config.toml
encoder_widths = [96, 192, 384]
text_encoder_causal = false
shampoo_beta = 0.99
max_precond_dim = 1024
Rows from block 4 of the audio encoder of a small contrastive audio-text model, named by matrix and row number. Rows with one number belong to one neuron. Each number is 50 + 12 x the weight over its row's rms, rounded and kept within 0 to 99. All counts start at 0.
Before each neuron's rows are labels from the 100 clips, of 14976, where the neuron reaches its highest value: "strongest on" is what is common among them; "band" is the frequency band that holds the peak. Only what is clearly more common there than usual is listed. The data: notes from a synthesiser with random patches. In brackets: how many of the 100, against the usual share in percent.
# fc1: MLP up (encoder.blocks.4.mlp.fc1.weight, 384x192), inputs 0-191
# fc2: MLP down (encoder.blocks.4.mlp.fc2.weight, 192x384, transposed), outputs 0-191

strongest on: noise (74 vs 10.7); high-pass (48 vs 20.2)
band: 0 to 250 Hz (61 vs 12.5)
fc1.156:46 51 30 60 54 45 27 42 46 58 50 43 69 48 43 71 40 65 55 44 46 47 67 45 43 36 54 39 64 50 33 32 59 40 58 48 22 64 64 65 61 50 67 39 38 40 44 53 50 58 32 42 53 33 68 67 52 39 53 38 36 18 48 61 49 58 60 46 54 66 45 53 52 43 61 51 54 72 41 52 65 68 49 38 59 59 56 57 50 46 41 38 34 37 46 69 50 55 76 51 64 44 58 66 37 28 23 67 37 57 49 47 54 56 57 67 49 67 42 53 32 61 54 60 57 50 56 52 58 37 50 43 36 63 68 68 57 51 61 79 47 12 41 64 50 40 52 35 29 69 42 57 43 42 47 56 27 43 47 55 48 42 44 48 51 50 57 60 27 62 66 60 35 51 36 61 50 64 51 39 62 47 36 44 44 46 54 35 44 38 21 27
fc2.156:41 60 43 58 66 37 54 85 76 43 50 43 41 63 60 54 49 49 56 61 34 50 49 60 39 43 50 40 46 50 53 45 42 45 46 42 34 57 56 28 22 40 34 54 59 40 24 31 42 54 55 56 44 71 65 40 37 70 50 56 40 27 52 53 50 45 39 45 39 47 43 31 58 74 70 23 36 36 70 41 33 27 45 60 59 66 47 61 60 43 59 59 60 60 56 38 69 53 57 50 49 53 51 45 53 62 43 46 87 45 68 34 50 45 45 56 38 38 49 52 57 62 51 60 71 37 35 58 60 72 61 51 28 54 58 70 54 16 48 29 30 47 63 53 52 39 32 50 49 46 39 54 49 32 36 48 59 56 48 47 57 42 65 38 66 47 48 32 35 33 54 34 47 56 60 45 63 48 48 63 51 40 48 37 60 33 54 59 59 52 54 63

strongest on: bass register (77 vs 22.3); inharmonic FM (28 vs 9.7)
band: 0 to 250 Hz (98 vs 12.5)
fc1.150:39 31 56 58 61 64 51 51 69 48 52 57 50 53 47 63 67 34 59 48 60 46 49 63 49 68 38 40 65 36 58 55 36 24 31 71 58 65 55 50 54 43 63 58 33 64 61 45 50 73 72 32 56 47 36 34 38 61 43 50 50 46 68 67 61 68 70 57 47 39 63 51 74 50 32 66 55 35 66 55 40 45 66 41 33 59 64 50 50 37 47 56 73 58 44 66 49 52 56 54 54 61 59 60 73 60 57 47 34 58 58 45 46 54 78 45 65 46 44 47 42 29 49 67 39 43 37 31 65 46 68 62 22 50 49 49 61 62 57 30 45 54 56 50 58 39 62 38 47 43 49 32 53 47 43 52 71 59 50 70 28 49 37 51 63 61 25 56 37 57 60 37 62 75 51 56 80 66 52 37 42 54 39 48 57 63 52 33 42 55 56 39
fc2.150:36 74 43 64 76 51 37 57 48 53 61 60 46 50 45 61 64 59 70 61 47 58 45 13 51 48 53 45 46 59 49 62 51 58 40 48 40 50 63 51 38 61 68 53 57 37 59 59 58 45 35 60 51 72 43 60 36 44 67 53 41 36 40 30 23 47 60 45 47 71 47 73 55 51 46 55 52 53 48 59 47 65 50 54 51 60 54 78 46 39 59 57 28 39 44 14 48 55 48 38 49 48 34 40 42 55 47 39 71 44 48 73 68 71 36 40 38 54 55 36 62 56 46 41 50 52 54 43 57 51 60 67 65 37 56 32 59 55 63 39 58 48 47 46 35 61 48 52 76 57 51 62 54 70 57 65 33 43 55 51 82 30 52 67 53 47 69 74 70 65 49 50 42 44 58 63 24 65 34 47 61 32 50 46 43 32 69 48 55 37 47 52

strongest on: low-pass (41 vs 19.7); pitch class: F# (28 vs 6.4); pitch class: B (28 vs 6.7); oscillator: harmonic FM (26 vs 10.1)
band: 250 to 500 Hz (40 vs 12.5); 500 to 1000 Hz (32 vs 12.5)
fc1.15:54 47 41 35 52 57 66 75 62 46 52 42 64 64 66 48 61 61 57 65 57 56 60 44 24 34 17 48 58 46 60 49 30 56 45 50 53 33 46 69 58 39 44 41 30 55 49 51 59 46 33 28 33 40 41 42 50 34 55 61 45 55 58 68 61 69 59 63 68 37 50 48 32 35 43 44 40 61 41 53 42 50 63 41 45 67 44 59 24 66 44 50 64 54 38 43 51 43 45 46 52 43 59 57 44 60 56 64 36 58 57 64 27 52 45 50 41 34 60 53 25 46 54 63 44 39 23 57 49 62 43 56 32 47 47 57 50 70 60 31 67 29 63 51 57 73 53 61 51 30 63 24 50 43 53 54 50 59 67 29 45 26 29 45 54 63 50 65 47 38 46 33 58 40 58 25 59 42 54 39 50 36 52 26 57 24 44 51 57 64 64 53
fc2.15:50 52 44 47 33 49 34 40 50 37 45 45 51 26 30 50 51 47 54 50 59 56 44 60 76 43 64 59 49 40 33 37 53 54 51 43 66 37 69 57 42 38 61 74 49 34 30 46 62 38 58 50 41 31 71 57 54 74 46 40 30 40 65 44 42 61 52 50 39 32 49 81 56 60 72 53 73 59 71 46 50 49 57 42 57 58 29 58 51 44 49 58 40 65 59 41 55 40 48 67 40 70 31 50 53 55 32 55 52 26 54 61 85 49 55 57 36 35 50 52 37 50 66 47 53 56 60 38 67 19 47 43 44 28 56 37 38 46 35 65 33 54 47 30 51 32 57 57 39 59 37 59 58 36 54 33 54 47 66 55 57 32 52 37 42 36 55 58 53 33 35 63 33 62 42 32 70 62 51 46 48 65 68 54 34 58 39 54 50 49 47 41

strongest on: bass register (52 vs 22.3)
band: 0 to 250 Hz (97 vs 12.5)
fc1.191:58 39 49 53 38 33 44 42 51 48 37 38 50 52 49 48 54 48 59 59 28 41 59 37 41 41 57 41 50 46 45 59 62 32 38 61 64 53 76 58 32 63 54 36 35 55 56 37 51 58 61 52 58 34 32 50 63 53 44 50 41 58 47 33 53 58 53 50 45 40 61 47 39 38 54 37 31 66 63 45 65 61 75 39 64 34 39 33 79 59 46 38 45 67 41 32 72 42 51 35 45 73 48 44 52 48 42 49 48 21 62 59 56 48 69 52 31 31 47 58 41 48 53 40 48 75 56 37 36 71 65 71 56 46 65 17 73 78 59 27 29 58 48 65 49 41 39 51 52 48 56 63 40 49 64 45 59 51 67 68 68 46 47 62 54 40 61 44 67 55 51 46 39 49 54 63 50 61 49 40 48 69 72 39 43 37 76 58 36 64 60 42
fc2.191:41 34 38 31 68 51 65 36 28 67 63 39 56 42 61 35 54 70 47 64 59 30 52 52 69 66 36 41 59 50 68 37 45 66 31 50 40 41 44 47 63 54 56 37 44 64 57 54 43 43 50 45 39 73 28 51 56 34 31 59 49 63 60 63 42 46 53 53 44 32 43 47 54 38 47 45 55 59 58 34 48 47 40 69 44 37 70 65 70 54 58 69 32 70 44 64 51 48 68 37 68 36 34 39 66 38 61 48 58 55 38 47 57 72 55 71 45 48 25 51 55 65 32 83 53 62 43 31 66 44 66 50 74 46 69 55 43 44 49 57 56 57 56 46 60 61 60 49 47 66 67 63 75 58 57 44 59 60 51 32 39 44 50 36 34 60 61 43 46 70 48 52 54 53 58 48 47 69 66 48 56 58 40 58 52 46 63 67 41 43 68 68

strongest on: bass register (84 vs 22.3); pad (77 vs 25)
band: 0 to 250 Hz (99 vs 12.5)
fc1.137:58 63 57 59 60 50 51 44 72 52 59 70 49 43 54 51 27 30 39 24 68 21 40 59 40 63 47 41 57 41 45 56 41 41 55 49 67 40 51 35 66 42 64 62 56 65 61 24 62 65 39 49 31 47 55 43 44 74 65 56 49 53 63 60 36 54 55 46 59 23 49 50 59 50 51 56 57 57 53 63 33 50 53 56 27 40 52 31 38 54 46 55 47 26 47 35 46 50 74 51 52 60 51 43 30 43 44 55 66 48 38 53 36 49 40 50 54 22 27 45 47 55 71 63 57 54 48 27 49 30 59 41 62 59 55 42 39 77 56 34 31 44 52 34 38 68 44 58 70 41 37 53 20 62 44 60 51 42 73 55 52 50 47 53 26 50 43 47 32 52 35 56 41 35 55 37 52 75 69 44 31 42 56 45 46 64 43 52 63 55 39 56
fc2.137:49 60 24 48 41 51 46 29 56 51 56 40 48 29 38 55 46 50 54 56 59 51 52 58 54 61 28 52 61 63 49 45 34 38 40 42 64 61 33 64 34 48 38 36 42 46 47 45 48 51 58 19 63 45 36 57 51 33 38 52 36 55 77 75 49 44 63 63 47 45 64 37 47 45 50 47 60 25 49 64 42 34 44 45 42 53 45 51 30 46 64 67 68 22 58 58 48 43 41 41 57 39 33 55 57 37 48 40 56 54 45 35 39 51 44 39 55 43 50 29 46 48 46 89 36 56 54 56 36 59 48 42 43 61 32 55 56 33 44 47 40 25 48 43 29 36 42 61 74 59 23 52 70 51 46 39 49 53 51 52 74 45 50 33 52 20 69 40 47 43 60 39 71 59 50 66 47 32 36 51 45 58 57 81 60 27 55 57 46 53 57 40

strongest on: tremolo (66 vs 24.8); filter wobble (59 vs 20.1); high-pass (45 vs 20.2)
band: 1000 to 2000 Hz (33 vs 12.5)
fc1.294:55 42 66 50 66 64 32 73 67 19 54 52 62 67 43 51 23 64 20 39 48 47 63 48 47 79 67 56 48 61 43 55 45 60 52 48 54 34 39 47 51 62 50 49 61 61 53 45 48 45 39 40 43 60 56 55 47 47 27 36 50 72 49 32 52 48 38 47 49 44 33 36 53 44 74 53 67 61 73 48 60 52 48 54 45 36 62 44 34 44 60 49 71 50 36 19 46 25 82 39 36 58 52 40 46 51 52 45 42 35 50 41 36 49 56 35 34 46 61 35 47 73 56 38 46 40 49 30 53 50 54 61 72 37 73 63 65 59 37 48 60 49 47 36 46 43 65 51 37 53 51 49 71 60 54 47 51 59 45 38 42 63 38 62 35 71 61 51 45 37 60 53 51 38 54 48 25 32 39 53 69 40 35 57 69 35 33 50 57 45 56 48
fc2.294:42 38 50 31 38 33 77 63 32 76 61 42 44 30 37 59 53 48 58 57 40 49 52 50 67 43 41 47 52 29 72 59 58 41 54 34 33 38 59 68 56 41 43 66 52 45 49 70 47 56 31 50 49 58 53 39 45 59 36 57 49 37 22 70 33 68 41 43 56 23 62 65 31 41 59 49 58 59 66 49 42 63 57 52 58 61 44 54 48 58 32 47 58 43 68 44 53 67 37 76 60 53 55 69 53 39 46 48 62 38 31 59 43 44 40 56 45 50 63 76 48 49 63 44 64 53 39 59 50 56 68 57 39 59 57 48 54 49 58 39 53 17 57 52 55 47 47 37 61 46 50 61 33 28 70 40 39 29 56 65 67 43 48 19 40 48 27 69 43 44 49 46 41 46 56 41 47 59 61 52 41 46 37 24 47 43 33 40 56 73 40 54

strongest on: noise (29 vs 10.7)
band: 4000 to 8000 Hz (80 vs 25)
fc1.356:40 51 44 43 63 68 39 53 68 48 33 45 34 51 51 37 61 43 51 60 69 66 42 46 83 42 44 47 73 30 70 42 49 51 40 51 39 40 49 53 43 36 36 48 52 68 49 52 46 65 58 35 48 51 44 32 47 40 50 71 66 53 72 19 53 62 48 36 66 52 61 28 65 38 61 54 46 56 62 33 59 53 65 35 48 55 47 57 58 41 52 71 58 66 46 50 70 66 57 69 47 56 56 65 61 41 50 41 40 45 25 69 55 55 54 61 36 49 63 56 55 40 40 29 50 43 64 53 32 71 46 57 58 27 67 50 41 67 43 51 59 22 70 70 53 35 65 46 74 60 57 45 45 42 69 54 50 38 60 38 40 40 32 57 37 39 78 40 52 45 52 52 31 70 74 48 65 49 58 40 56 54 50 40 51 47 65 42 53 54 47 49
fc2.356:40 62 46 42 39 58 55 46 50 78 48 34 55 55 39 37 52 37 56 47 49 47 67 55 26 31 43 48 65 63 61 60 39 47 67 66 25 43 46 60 50 48 61 60 36 47 41 47 51 46 58 56 40 26 53 51 50 57 31 44 56 40 20 68 50 51 62 75 55 26 71 51 36 54 31 49 52 37 60 54 54 60 59 43 40 41 52 35 51 78 62 38 51 72 35 39 39 29 57 53 61 50 52 43 40 29 34 23 57 54 57 58 55 64 50 33 43 41 38 34 79 58 33 29 48 71 39 43 50 51 63 39 54 28 58 45 42 34 58 63 51 54 60 67 39 39 45 63 66 32 53 61 51 33 32 45 66 56 59 60 61 60 33 41 40 53 45 63 54 44 58 26 72 53 48 52 69 56 55 47 42 66 47 43 53 49 59 39 34 48 46 72

strongest on: drive (95 vs 25.1); narrow pulse (40 vs 9.8)
band: 0 to 250 Hz (99 vs 12.5)
fc1.55:35 39 33 75 52 61 54 49 74 63 52 49 35 58 64 25 51 46 42 49 45 43 35 42 46 38 52 55 29 66 49 75 41 46 37 54 61 51 33 46 56 61 46 46 45 54 59 40 39 29 49 54 32 71 70 28 75 59 64 49 57 56 39 68 60 44 42 74 36 37 68 45 30 42 57 60 70 54 47 60 63 31 33 42 54 49 37 63 29 53 58 58 49 57 51 41 65 68 49 39 73 56 33 40 57 48 44 61 29 62 72 48 60 66 58 28 37 56 68 58 46 71 53 52 62 57 59 37 58 66 41 67 59 51 66 43 22 51 61 68 35 51 53 57 55 51 44 47 51 70 29 50 62 47 44 52 55 37 82 42 44 41 39 64 60 52 42 53 53 57 37 53 63 37 49 37 46 41 58 51 38 45 55 25 54 37 40 46 46 48 37 63
fc2.55:61 48 36 50 43 37 41 47 45 42 48 59 47 42 60 48 48 53 52 52 44 40 80 39 39 56 52 56 50 47 62 54 30 51 40 51 39 49 65 36 46 66 46 69 54 58 28 44 57 35 43 40 53 30 24 55 58 46 51 52 51 53 50 41 49 55 69 22 56 64 47 38 66 46 52 57 41 69 48 40 82 52 51 37 33 65 85 37 45 49 51 52 35 41 55 33 51 56 51 38 32 44 59 56 34 54 54 56 63 56 48 48 30 62 39 57 71 60 52 50 63 84 46 40 49 37 56 61 57 44 26 52 51 35 68 51 58 39 40 56 65 21 63 49 59 65 45 59 60 37 80 37 61 49 57 45 47 72 52 74 60 58 50 37 70 41 65 41 34 72 57 58 49 63 31 70 42 45 47 40 59 38 18 58 49 48 63 53 42 44 33 56

strongest on: noise (40 vs 10.7)
band: 0 to 250 Hz (66 vs 12.5)
fc1.23:31 49 50 67 50 55 61 49 32 54 58 26 57 60 48 59 51 50 29 44 44 56 40 30 54 61 47 59 34 57 42 62 65 58 25 57 50 43 59 47 70 52 51 36 23 58 43 40 27 50 73 50 52 62 37 69 53 57 48 26 35 57 41 58 42 45 57 42 41 49 38 47 56 53 63 52 24 41 51 49 31 45 57 32 25 37 49 50 72 38 45 62 57 56 64 32 47 28 59 47 54 65 77 60 58 41 65 71 39 57 25 43 47 61 40 37 62 55 59 57 58 42 37 66 42 75 60 60 72 74 61 43 59 30 41 48 55 56 57 53 53 50 62 45 38 46 35 46 33 51 64 42 34 42 37 58 42 49 34 72 30 56 45 50 46 60 45 30 41 54 49 28 64 43 24 35 54 56 38 37 40 70 47 46 54 58 59 41 46 63 50 65
fc2.23:56 65 36 47 52 40 39 23 55 42 46 42 49 60 54 55 54 34 57 50 35 33 23 38 47 44 64 39 45 59 41 38 64 59 67 54 55 45 47 57 56 39 36 63 56 29 31 46 56 37 56 51 44 45 52 45 48 63 50 73 38 45 74 52 62 50 65 80 60 53 50 43 39 36 56 51 51 15 69 76 63 57 54 64 77 76 52 53 40 55 45 47 47 33 50 74 44 62 45 22 34 54 44 26 36 57 62 49 50 47 57 52 60 24 59 53 28 48 33 54 62 31 50 36 64 72 50 59 47 38 53 46 46 60 76 58 43 54 51 62 60 48 44 39 66 45 60 66 53 34 44 52 64 74 56 48 69 46 42 42 46 49 42 54 67 48 48 44 45 54 56 59 33 60 46 34 72 68 73 52 54 35 52 57 42 39 55 40 46 43 42 43

strongest on: drive (63 vs 25.1); detuned saws (37 vs 9.9); oscillator: ring modulation (34 vs 10.4)
band: 0 to 250 Hz (95 vs 12.5)
fc1.379:36 36 49 54 27 33 57 61 53 67 43 46 65 59 59 39 27 47 41 42 79 58 71 50 56 41 30 47 71 63 31 23 58 53 48 18 58 26 46 55 41 48 43 51 57 46 44 70 60 47 46 37 67 56 52 61 55 70 38 65 50 45 45 50 47 57 48 47 53 28 62 66 69 59 65 61 52 49 61 51 58 47 39 45 44 70 32 67 43 32 38 40 72 50 44 67 57 33 37 39 51 39 49 44 38 49 54 56 55 27 40 34 65 34 54 47 32 47 72 40 42 51 59 41 42 35 54 43 45 47 32 64 41 44 50 55 56 74 54 35 74 36 48 65 66 60 54 32 74 46 50 45 36 52 53 37 65 38 52 52 58 39 42 43 47 49 50 59 56 39 44 57 46 32 51 56 32 44 40 52 33 61 58 66 76 45 38 58 42 63 49 76
fc2.379:51 57 54 61 56 28 40 42 47 43 46 51 43 59 44 42 68 58 44 74 41 68 16 35 34 60 37 40 38 71 53 68 40 66 60 71 55 65 48 47 54 43 34 42 53 47 60 46 26 52 72 50 44 34 72 71 46 53 63 44 53 43 45 54 45 42 45 45 59 52 27 56 63 47 52 32 53 49 49 60 47 42 56 56 48 47 51 39 58 65 55 24 71 72 42 25 62 49 59 50 48 65 50 59 62 54 55 31 34 50 66 62 42 53 29 45 39 54 46 43 60 55 39 57 61 58 52 59 28 35 31 25 61 50 61 54 50 50 57 32 53 30 63 37 48 33 31 50 55 46 72 46 45 37 14 48 65 40 37 56 52 46 36 32 66 65 41 44 51 49 51 44 62 67 52 48 41 42 55 46 24 45 58 30 19 53 49 57 50 44 33 43

strongest on: low-pass (61 vs 19.7); triangle (29 vs 9.7)
band: 4000 to 8000 Hz (50 vs 25)
fc1.30:53 49 50 54 24 65 54 43 58 54 66 47 43 43 81 60 43 61 55 76 43 41 76 56 49 51 52 38 60 47 59 51 50 46 68 30 60 56 62 55 52 50 47 61 45 45 64 50 42 38 58 50 67 41 53 53 54 56 55 41 34 45 61 40 49 43 67 52 28 32 42 47 47 47 61 54 41 71 59 43 35 48 36 64 36 48 59 44 85 45 60 53 69 45 52 45 45 51 51 55 61 45 29 52 52 56 44 55 48 66 35 42 76 41 49 49 57 53 51 53 46 44 55 50 32 39 51 55 50 41 44 64 29 55 63 44 53 29 58 38 53 48 46 43 45 42 49 61 36 31 43 26 55 74 39 29 87 72 76 60 20 55 53 54 44 60 90 63 49 56 41 54 42 56 63 41 55 43 36 64 35 41 74 33 46 39 39 53 39 33 45 67
fc2.30:40 50 63 30 47 61 70 54 53 61 31 46 50 39 20 52 78 40 45 20 63 50 54 57 57 32 45 50 46 73 40 51 61 35 51 47 62 42 51 52 45 53 27 40 47 51 45 45 50 43 37 51 61 39 41 50 59 40 38 64 49 62 45 61 27 53 62 66 55 32 55 59 39 52 49 67 53 70 48 52 58 48 32 34 40 52 32 47 32 57 56 80 53 50 41 77 38 61 68 36 44 51 51 59 45 51 54 55 21 52 36 41 60 60 60 46 27 45 43 61 58 37 54 41 47 54 47 58 52 27 44 36 58 50 24 28 37 59 50 38 49 50 69 38 24 48 57 70 49 52 37 76 53 32 38 49 41 34 50 39 55 57 50 49 70 53 34 55 65 28 45 55 44 58 24 44 43 47 49 48 58 39 39 78 71 63 56 46 44 37 48 60

strongest on: tremolo (61 vs 24.8); bass register (55 vs 22.3)
band: 0 to 250 Hz (46 vs 12.5); 250 to 500 Hz (39 vs 12.5)
fc1.311:56 55 40 49 45 33 58 25 51 70 51 63 46 51 30 29 31 44 43 34 53 57 45 37 32 50 40 30 67 42 69 39 35 53 47 49 48 39 39 29 46 65 57 46 44 53 34 43 63 53 45 52 58 62 51 45 65 64 42 45 30 42 41 55 53 80 67 44 38 56 72 45 24 44 36 62 45 56 58 47 54 46 38 45 47 67 47 26 52 66 41 42 48 67 28 41 54 42 59 49 47 36 56 54 59 46 65 74 50 42 26 47 22 38 48 32 43 51 21 50 25 54 54 44 48 63 32 52 72 35 42 57 59 67 47 48 42 66 57 32 56 59 55 55 26 58 44 41 70 31 44 29 40 63 43 49 61 40 42 58 49 79 53 54 41 62 59 50 53 68 45 40 69 50 47 51 61 61 47 52 51 40 39 40 33 53 38 36 39 37 65 65
fc2.311:38 37 66 49 62 57 43 51 69 63 42 48 58 45 49 33 72 65 45 45 55 42 40 71 60 53 44 67 32 60 45 67 74 48 50 69 52 53 49 48 47 47 59 37 36 48 44 45 67 54 57 42 48 59 58 50 58 40 41 42 79 44 47 39 63 29 49 52 62 43 35 58 62 51 37 55 54 56 56 52 53 55 48 39 41 53 25 46 60 30 59 54 40 53 69 56 30 41 48 29 40 71 41 42 37 37 70 48 25 65 45 50 50 51 65 78 73 62 70 56 51 28 35 57 48 34 41 52 57 47 49 53 36 55 45 55 63 50 67 54 62 70 81 59 66 45 65 50 46 54 55 43 48 46 39 51 55 27 32 43 62 31 55 60 52 49 30 58 59 58 38 61 62 44 63 42 50 40 55 42 70 63 55 53 95 74 66 61 48 57 60 46

strongest on: tremolo (55 vs 24.8); square (29 vs 10.1); pitch class: F# (27 vs 6.4)
band: 250 to 500 Hz (43 vs 12.5)
fc1.3:58 38 37 66 55 59 33 58 36 45 54 40 56 52 51 31 55 53 58 43 69 45 57 58 66 51 42 33 49 54 78 33 32 51 47 52 42 63 43 58 63 26 45 51 40 66 34 52 61 59 49 50 53 60 55 42 78 57 37 47 57 68 56 48 36 39 62 38 41 39 54 62 49 39 33 60 31 50 42 46 61 49 59 39 29 40 55 49 64 56 41 79 46 55 37 33 62 60 55 43 50 48 52 45 54 36 46 28 36 48 26 54 69 18 55 26 45 37 47 39 59 68 44 45 48 56 51 37 48 46 58 52 56 32 32 36 53 72 48 24 47 37 68 48 44 42 59 54 59 51 56 48 57 44 20 44 47 43 65 49 56 53 45 61 42 47 38 43 65 51 31 43 43 44 63 36 44 47 43 23 55 42 68 36 58 47 71 40 90 23 42 47
fc2.3:45 51 49 90 58 35 57 67 27 74 72 46 69 48 36 51 54 49 40 41 58 39 36 56 35 57 52 64 53 32 37 56 75 65 49 48 49 41 65 40 44 49 45 34 41 50 54 51 51 50 50 62 43 33 63 37 49 56 42 43 39 42 47 29 33 67 54 66 56 66 45 27 51 53 71 38 43 15 47 64 70 35 48 52 60 54 43 54 47 39 50 43 32 58 59 59 60 58 35 48 59 53 36 54 46 52 57 37 49 27 54 51 28 68 48 54 61 49 48 31 35 40 44 30 75 53 62 44 52 42 58 63 47 43 45 49 65 35 36 51 49 61 44 49 43 17 43 44 43 39 73 83 58 41 52 59 47 64 34 44 63 59 44 35 36 48 49 35 50 57 55 50 46 68 67 31 59 44 51 51 55 45 40 41 45 55 45 42 34 39 57 79

strongest on: bass register (65 vs 22.3)
band: 250 to 500 Hz (37 vs 12.5)
fc1.40:70 19 64 41 60 44 65 59 42 43 45 37 31 51 37 45 32 30 57 62 51 56 69 53 49 44 50 50 64 57 66 72 44 40 56 33 65 64 54 48 55 40 53 68 46 64 55 53 20 47 44 26 51 44 63 15 54 63 60 53 41 56 67 33 19 53 61 65 42 55 49 46 65 35 43 34 70 44 48 62 45 54 36 69 47 40 43 64 30 52 50 51 47 49 50 47 55 52 51 50 49 64 34 32 56 45 45 69 18 48 47 58 26 35 48 53 48 36 35 44 57 50 47 42 18 37 48 60 56 70 38 47 56 52 62 42 55 54 52 34 46 27 54 56 48 46 59 60 51 58 57 49 49 57 62 61 61 29 58 47 40 47 41 51 25 56 41 49 51 44 52 74 70 54 17 53 66 37 62 40 41 51 56 43 56 69 56 49 61 41 42 50
fc2.40:48 61 55 42 49 43 61 64 48 51 56 28 52 50 66 26 57 54 46 28 49 49 69 48 57 43 56 59 59 65 33 51 43 50 53 57 22 21 70 38 51 44 79 34 62 51 50 49 53 50 65 59 58 57 30 39 53 36 79 49 63 40 23 57 54 51 40 34 50 37 54 52 41 44 72 40 31 47 58 46 39 68 55 28 52 65 45 22 18 40 50 41 67 32 46 50 56 52 64 30 49 50 42 50 32 64 42 58 51 52 24 48 50 52 40 49 43 63 51 69 58 52 64 40 68 58 48 61 56 40 45 62 28 54 82 57 59 56 59 42 48 73 38 69 44 38 58 49 41 33 40 57 45 48 39 37 33 55 60 51 48 73 45 45 60 53 40 51 52 36 59 44 55 59 47 47 55 52 48 34 54 51 44 58 26 42 62 31 34 73 61 50

strongest on: tremolo (60 vs 24.8); filter wobble (46 vs 20.1); harmonic FM (27 vs 10.1)
band: 500 to 1000 Hz (38 vs 12.5)
fc1.251:60 49 47 68 58 46 56 73 30 74 56 33 52 44 57 49 47 38 58 52 45 40 53 63 51 44 56 76 70 41 59 46 42 59 51 37 73 38 32 50 46 28 48 60 44 49 37 70 39 50 28 36 35 48 53 47 61 62 34 45 32 41 58 51 46 61 61 63 37 50 74 63 60 36 69 50 44 27 46 71 66 46 46 36 40 59 62 69 57 61 41 67 55 55 41 62 57 46 46 56 38 54 57 61 46 38 37 47 25 61 63 41 44 46 45 65 56 46 55 44 52 57 58 40 61 68 57 53 46 40 64 50 59 40 35 19 48 42 21 40 56 26 42 49 71 49 49 49 51 69 71 35 57 44 56 56 25 64 49 46 62 31 51 64 60 65 43 35 70 49 48 61 60 61 52 51 51 54 20 48 34 35 50 45 59 40 32 54 18 48 53 43
fc2.251:54 41 40 75 53 27 45 59 61 41 40 46 47 61 49 45 67 70 37 42 41 26 73 39 42 47 61 50 61 69 55 52 46 47 49 49 17 57 41 59 36 50 65 55 55 48 40 43 49 54 69 63 44 32 47 49 46 48 40 54 55 62 30 64 59 28 70 42 53 61 69 66 50 47 44 30 41 31 67 46 49 28 52 54 44 61 67 28 50 53 42 37 59 54 68 36 63 49 22 52 66 48 45 43 50 56 41 54 49 33 57 62 49 61 52 31 64 68 43 65 56 50 44 22 38 36 40 38 43 42 49 31 33 36 61 55 52 70 46 64 44 41 57 30 39 39 58 51 36 28 46 53 56 61 54 46 55 69 49 56 49 67 45 39 68 48 75 63 46 67 69 39 31 40 59 49 40 60 51 42 71 47 67 55 33 55 61 39 68 59 44 69

strongest on: tremolo (69 vs 24.8); triangle (46 vs 9.7)
band: 250 to 500 Hz (55 vs 12.5); 500 to 1000 Hz (30 vs 12.5)
fc1.70:54 70 51 43 53 58 44 70 49 49 45 37 46 57 33 64 56 67 35 33 61 65 52 39 54 54 32 46 44 34 62 49 77 53 44 52 55 55 54 56 57 45 33 62 60 43 63 70 15 41 41 42 40 37 54 39 53 43 32 52 45 43 53 59 65 42 56 40 52 57 81 68 48 30 48 39 40 44 41 41 33 49 57 37 41 57 55 50 77 45 70 49 37 54 42 42 31 47 65 59 26 57 46 44 70 54 53 37 17 53 32 42 66 61 51 41 61 64 42 59 84 59 40 48 53 43 61 46 54 41 49 35 55 42 34 41 49 54 63 32 62 39 32 45 51 34 69 50 58 66 58 78 38 51 75 45 27 50 32 50 71 60 54 46 50 41 45 36 42 40 77 52 48 58 50 32 47 42 38 41 61 36 44 50 55 30 47 61 47 44 45 44
fc2.70:55 27 61 85 41 37 62 37 32 70 28 46 55 50 57 53 64 41 53 65 52 64 70 54 47 36 67 63 52 51 56 49 33 52 59 55 36 33 40 54 45 46 47 65 49 62 63 47 66 52 51 60 46 35 52 51 51 64 50 41 67 54 65 59 63 58 46 64 50 35 68 34 28 49 56 38 30 45 59 52 78 49 56 58 51 47 46 48 50 49 48 50 42 50 51 39 52 64 50 64 70 58 52 54 60 69 42 65 21 32 64 41 36 48 65 51 60 55 58 49 46 57 43 20 39 55 49 38 59 50 62 67 42 61 46 43 63 58 49 74 69 57 43 51 59 25 32 30 56 46 71 47 61 25 50 45 61 47 53 49 45 44 45 75 42 67 58 43 33 51 48 40 63 57 52 50 49 63 74 69 54 53 49 44 66 69 35 45 13 43 57 64